A small multi-label image tagger, trained from scratch: batches of 128.
Rows from expert 1 of block 7, named by matrix and row number. Rows with one number belong to one neuron. Each number is 50 + 15 x the weight over its row's rms, rounded and kept within 0 to 99. All counts start at 0. After the name is the row's rms in percent of the matrix's.
# up: expert up (model.blocks.7.mlp.up, 4x96x384), inputs 320-383
# down: expert down (model.blocks.7.mlp.down, 4x384x96, transposed), outputs 320-383
up.34 110:62 42 65 54 78 80 46 38 64 25 58 43 23 66 57 61 82 56 40 32 57 46 32 46 59 63 50 48 40 99 44 68 44 41 60 57 72 40 36 59 81 40 36 34 58 57 25 60 69 63 54 44 26 53 43 20 59 59 49 81 48 72 42 52
down.34 098:54 55 46 46 46 64 47 56 63 50 48 81 54 35 43 37 53 43 52 72 38 41 49 57 27 30 39 57 58 48 53 46 56 49 35 67 39 76 49 60 57 70 53 36 27 22 65 53 28 36 43 70 48 28 66 28 16 42 39 64 52 50 58 34
up.35 116:83 61 46 60 40 46 48 43 33 57 58 49 53 70 56 57 49 51 47 42 41 52 70 31 59 19 47 57 35 15 53 65 66 57 39 47 51 64 60 28 51 53 23 53 51 50 66 45 45 37 51 35 39 68 58 40 48 59 49 49 48 36 44 27
down.35 100:42 60 72 43 59 55 80 78 34 61 49 45 39 85 48 55 45 51 44 54 66 53 55 34 54 41 45 50 44 57 29 56 44 33 52 38 70 43 65 60 78 58 40 42 37 60 36 50 69 35 22 25 60 37 69 39 77 83 28 46 73 55 28 75
up.36 101:85 62 57 24 30 46 49 45 05 42 48 46 26 68 67 64 56 54 49 47 54 42 53 41 45 21 46 68 38 36 37 76 51 43 28 41 61 32 62 55 54 47 44 56 52 66 49 69 62 34 38 64 54 49 68 50 54 62 52 58 49 51 44 37
down.36 096:60 66 62 49 61 50 90 49 48 44 30 39 28 49 47 58 42 31 50 50 66 48 36 37 37 38 43 43 54 43 52 63 32 52 36 63 55 33 14 68 40 56 44 45 71 49 35 44 65 66 30 40 62 60 57 37 51 64 29 38 81 41 64 42
up.37 096:26 63 61 62 61 55 48 65 52 18 67 74 45 34 52 57 38 66 24 66 36 42 37 32 71 70 75 46 51 76 44 86 35 61 34 55 82 57 34 79 44 45 40 46 66 59 51 61 47 53 72 51 52 62 50 69 22 77 62 69 53 46 53 51
down.37 092:35 57 43 59 56 61 37 50 59 30 50 70 47 57 43 39 42 24 66 64 35 56 56 63 42 51 33 55 88 57 55 40 61 45 32 43 43 54 63 60 50 53 63 54 42 44 76 53 29 21 38 59 31 60 71 55 20 43 49 48 48 50 67 36
up.38 087:31 59 47 35 17 54 58 79 67 20 65 41 57 52 51 31 32 31 60 41 71 74 47 58 60 72 26 66 21 74 61 70 31 61 57 56 49 53 39 46 44 38 43 41 65 48 66 59 26 49 34 40 44 72 61 49 39 57 43 54 65 51 44 58
down.38 095:32 55 51 41 36 50 48 44 71 28 71 35 45 67 28 69 47 74 38 72 69 47 57 53 35 53 71 59 64 49 48 50 51 60 67 44 57 42 74 53 44 37 49 65 69 75 48 46 38 51 40 45 37 52 57 36 51 51 32 65 75 59 62 93
up.39 122:55 45 42 31 66 61 48 41 43 24 20 67 40 36 51 41 63 00 52 24 50 39 39 54 48 51 32 64 50 45 33 61 53 33 40 63 70 49 25 53 27 57 38 41 39 32 50 60 41 99 59 58 54 43 36 26 34 83 60 42 57 59 57 58
down.39 125:42 26 60 57 51 58 34 53 46 40 44 50 53 48 21 18 51 28 29 55 75 47 22 51 44 53 50 71 57 55 39 42 31 39 31 51 53 52 33 46 45 45 71 22 59 62 44 42 25 43 64 53 25 34 37 59 44 35 77 26 36 61 79 39
up.40 094:39 45 70 67 69 45 42 59 53 14 59 64 40 37 49 68 76 55 36 56 41 39 52 30 56 64 74 19 43 75 45 88 37 64 58 57 63 44 30 69 59 47 47 33 62 66 42 74 47 60 78 49 42 63 57 48 23 69 70 71 53 46 68 46
down.40 080:51 30 61 67 34 55 56 45 47 53 48 65 53 51 33 46 48 24 52 63 29 52 53 52 33 36 55 40 46 42 48 48 83 51 40 75 40 57 53 63 44 63 52 46 60 35 40 50 33 33 37 72 47 62 65 45 51 62 54 62 28 42 56 44
up.41 098:55 53 56 57 33 18 41 41 40 39 41 37 62 73 30 20 51 52 39 81 36 50 48 65 46 41 60 44 70 25 65 49 41 78 29 38 43 48 56 40 54 50 45 49 51 27 38 55 64 47 61 59 50 67 53 52 46 26 50 48 46 40 64 50
down.41 104:37 64 39 63 46 41 30 54 41 41 22 56 42 81 58 47 68 71 54 48 48 48 47 54 62 30 63 54 34 76 65 32 51 37 51 68 60 62 66 50 65 62 45 46 61 73 85 80 09 27 44 36 44 49 52 25 75 63 74 54 55 33 65 66
up.42 096:35 55 44 42 42 66 54 52 62 15 25 34 38 77 29 55 51 32 66 37 71 27 55 75 54 59 42 37 42 78 38 50 28 32 69 58 72 37 08 60 33 45 60 62 48 64 57 82 56 64 54 61 70 40 60 69 40 53 39 47 63 40 53 62
down.42 087:52 58 41 17 53 42 38 27 74 56 48 51 53 67 77 45 47 83 44 69 70 60 56 37 35 56 75 70 52 24 59 65 54 43 75 62 64 46 65 73 24 71 34 36 54 31 11 48 77 39 31 65 53 44 59 48 60 60 24 59 40 60 29 75
up.43 114:38 71 70 62 04 71 57 48 28 32 42 53 42 89 54 42 44 61 40 19 54 55 59 48 55 43 66 59 48 46 49 62 34 51 43 35 53 55 49 53 58 60 68 59 56 58 51 59 39 15 54 70 59 59 40 50 65 44 78 59 34 39 62 52
down.43 100:56 61 35 48 58 52 46 44 51 54 52 49 61 28 29 42 58 29 45 63 29 48 43 68 41 44 44 39 54 52 41 51 40 51 42 36 47 52 47 56 40 37 48 31 62 64 54 32 55 75 32 57 35 56 49 41 54 79 46 44 41 50 54 30
up.44 100:61 60 42 45 43 60 52 43 60 27 43 50 50 71 49 43 51 48 58 44 55 60 39 53 61 78 20 63 49 62 54 64 46 37 55 49 67 51 62 58 82 47 53 28 65 56 43 49 35 41 35 69 43 66 91 47 57 73 54 50 76 62 48 51
down.44 108:39 42 58 40 50 53 57 71 51 45 53 47 43 60 34 60 55 47 41 58 54 74 41 44 61 57 62 41 48 46 47 55 53 57 62 43 59 39 53 40 57 46 48 79 49 82 53 34 43 65 36 36 13 47 43 48 63 53 42 54 59 53 79 84
up.45 107:45 51 54 51 56 53 38 66 50 38 51 65 49 85 61 35 58 35 38 41 62 48 46 41 51 61 51 52 32 27 42 44 65 46 69 70 55 35 05 38 68 36 54 50 35 69 65 55 45 54 58 44 42 44 60 39 56 43 54 64 42 72 46 37
down.45 103:55 44 43 57 28 46 64 74 57 46 66 06 40 49 46 41 49 64 72 36 55 34 61 49 60 70 41 34 47 66 38 42 41 34 42 53 62 47 41 45 49 44 62 31 68 71 55 50 57 51 52 46 72 59 11 57 59 43 78 54 67 33 51 82
up.46 109:58 72 69 70 63 38 46 62 48 51 53 48 28 82 54 33 33 67 39 29 46 42 71 75 58 56 44 62 42 38 76 28 61 49 48 76 60 38 40 66 43 60 38 58 39 59 40 37 33 75 52 63 46 49 58 28 49 26 47 75 45 42 35 61
down.46 108:69 66 48 39 47 49 28 31 58 09 44 45 60 85 45 33 49 70 41 79 52 54 43 66 62 50 39 66 51 67 44 25 56 32 49 53 47 56 68 50 56 55 49 78 55 12 57 56 54 55 40 48 54 38 72 63 45 48 60 57 50 23 74 59
up.47 112:61 53 67 56 39 19 52 61 27 29 46 47 34 26 25 29 59 51 45 65 46 48 57 29 59 30 33 44 51 32 40 62 48 77 42 65 50 29 50 62 71 49 44 40 46 48 41 57 41 70 51 40 41 73 48 46 40 45 65 69 51 49 55 45
down.47 110:40 42 58 57 50 44 53 62 42 46 61 50 44 84 59 70 34 57 43 58 66 60 60 59 40 44 59 53 28 66 48 56 56 45 53 60 65 54 32 60 59 49 54 60 73 57 33 40 67 21 61 51 65 49 34 69 74 73 68 57 50 36 63 69
up.48 076:57 51 60 40 59 53 48 59 34 36 53 46 53 34 37 30 33 67 33 33 45 64 53 87 40 38 68 55 37 39 55 60 60 64 27 49 67 92 75 45 54 51 40 51 66 58 52 42 56 55 40 57 40 59 72 51 46 40 42 49 77 65 54 54
down.48 082:64 65 54 52 64 73 23 49 57 35 43 63 62 60 67 66 55 43 35 56 64 48 76 44 42 45 54 64 54 49 41 47 54 50 41 43 49 33 53 18 37 67 47 58 23 54 27 64 29 33 52 46 27 58 56 49 48 42 52 57 65 44 85 77
up.49 092:58 34 74 53 30 36 46 47 44 15 61 63 39 57 41 53 60 60 43 50 50 58 35 54 51 24 50 59 23 44 50 61 51 70 48 48 49 49 72 27 51 48 55 48 59 31 31 67 39 54 47 30 47 43 60 53 46 42 67 74 77 52 57 47
down.49 096:38 64 75 69 48 50 42 40 52 38 54 36 50 62 17 61 71 69 50 65 46 56 61 66 59 68 49 69 76 51 72 52 44 52 34 48 49 50 51 42 68 45 47 45 30 42 42 76 57 33 50 53 34 57 02 54 14 18 39 55 60 51 81 53
up.50 089:43 58 26 61 21 49 58 68 74 08 65 57 35 53 55 48 39 37 53 31 82 46 46 78 52 84 51 67 27 64 46 70 46 57 39 38 46 63 55 46 53 45 52 41 78 68 39 61 38 60 52 63 37 61 59 41 48 71 45 44 76 58 36 82
down.50 105:51 49 62 47 45 41 57 40 57 35 64 49 64 57 43 68 58 51 56 76 75 69 56 44 55 51 54 60 61 44 55 51 42 57 70 37 49 35 63 34 45 55 40 65 43 55 32 40 35 54 27 45 25 46 58 41 75 29 22 37 80 57 68 72
up.51 093:53 63 55 57 42 51 51 54 45 00 69 25 75 67 45 28 32 54 44 39 55 47 65 99 38 68 75 49 52 67 51 31 42 77 68 40 47 55 38 68 56 67 61 59 71 50 54 54 51 46 50 55 56 51 36 47 60 71 62 51 31 74 42 61
down.51 099:37 46 27 26 63 47 46 48 47 68 64 53 50 67 33 49 47 34 62 53 60 72 53 53 41 58 45 57 48 75 74 49 49 38 37 52 41 67 70 43 45 58 45 38 44 10 24 38 58 41 15 40 58 41 33 36 54 55 59 55 44 60 61 49
up.52 087:74 46 51 37 33 63 28 46 54 00 52 37 54 36 43 37 56 62 44 41 44 59 51 79 53 43 38 65 46 74 33 77 59 58 30 34 70 63 86 47 61 44 47 45 76 44 45 53 61 35 37 62 48 60 67 65 24 79 40 42 79 67 61 58
down.52 099:55 46 44 48 40 48 29 33 62 45 61 29 57 54 48 39 81 52 39 69 64 57 46 28 31 53 61 58 47 46 92 48 43 56 59 43 27 52 70 61 48 62 52 60 39 51 42 71 37 62 36 60 38 51 16 46 54 36 41 44 54 57 82 78
up.53 095:83 50 78 74 48 60 51 43 41 15 54 18 58 88 54 31 56 60 37 22 66 41 55 99 54 43 78 54 63 45 44 38 57 65 70 49 39 53 49 65 83 68 64 40 61 56 21 50 57 67 64 54 47 47 37 50 62 82 89 78 43 64 37 68
down.53 100:47 43 43 49 78 58 65 55 38 49 53 37 49 62 44 53 51 31 47 89 58 60 52 46 22 49 53 64 50 66 60 55 63 43 43 65 53 85 72 41 49 69 57 48 42 43 43 41 59 25 17 24 43 55 42 39 52 52 37 68 52 33 64 57
up.54 104:42 53 64 34 00 51 54 58 31 27 29 63 42 73 45 35 46 40 36 10 56 61 62 53 40 44 56 66 55 65 25 65 29 54 46 38 57 59 56 68 71 54 49 58 71 61 47 49 46 07 46 62 58 41 50 65 64 68 57 43 24 75 69 60
down.54 097:45 55 64 59 31 62 58 33 61 48 68 45 53 32 45 47 58 47 51 68 60 61 60 56 54 53 51 43 38 43 53 28 42 46 43 36 70 44 71 47 42 50 57 51 44 45 62 36 53 90 42 58 55 77 63 63 43 73 26 52 50 55 58 35
up.55 098:48 55 57 46 44 37 38 37 18 49 37 40 34 74 25 05 28 50 30 23 52 46 54 63 43 43 35 70 53 59 74 47 67 50 53 81 64 32 56 50 70 33 53 53 66 20 41 28 23 79 40 70 58 41 70 32 43 42 32 55 37 14 37 63
down.55 094:55 62 43 46 57 54 18 69 44 28 41 71 32 63 53 44 42 86 58 57 49 46 50 71 56 33 46 58 49 66 41 26 68 35 46 38 29 62 76 26 39 65 39 64 57 39 68 36 31 45 50 48 57 48 68 63 43 44 74 52 47 12 58 81
up.56 105:68 71 59 61 58 46 69 69 34 23 53 46 49 44 61 50 39 33 53 42 78 32 65 99 47 60 60 68 66 72 57 35 50 70 72 68 44 55 06 66 42 59 59 53 53 59 57 48 52 50 43 52 53 61 42 48 56 56 66 66 43 73 45 52
down.56 111:45 53 45 31 73 41 62 50 36 62 53 48 67 61 44 37 46 15 50 64 58 64 48 42 38 61 57 46 44 69 52 69 59 48 71 52 56 61 55 40 47 43 54 51 51 35 34 33 79 42 39 16 59 45 34 33 52 50 52 42 49 51 57 51
up.57 116:76 37 44 45 46 47 55 34 36 50 61 47 48 39 44 44 52 48 25 64 32 56 68 47 47 31 32 44 50 29 48 47 66 58 52 57 58 21 57 36 64 50 22 47 41 38 63 36 38 57 34 51 49 59 65 49 58 63 45 54 52 65 55 24
down.57 114:36 34 69 58 45 60 70 78 59 43 37 72 57 74 63 40 56 46 61 41 58 42 57 37 64 37 52 29 38 52 07 47 49 36 61 55 62 41 40 54 69 42 42 49 53 72 45 41 53 31 31 39 51 46 61 59 67 78 32 37 46 46 57 63
up.58 103:58 49 51 41 10 57 65 59 31 29 47 67 47 92 29 34 54 28 61 19 60 63 69 41 44 47 65 57 50 19 56 66 21 63 73 58 60 16 17 68 49 68 63 48 39 37 66 82 45 72 61 49 43 68 44 25 41 68 79 62 46 62 57 55
down.58 093:60 18 61 57 34 43 55 72 42 46 61 27 63 53 41 47 49 36 57 35 59 49 56 58 66 57 38 46 62 37 36 39 59 35 40 45 23 49 39 46 58 58 51 43 48 76 49 41 45 45 63 54 42 40 42 53 37 34 57 39 55 55 47 60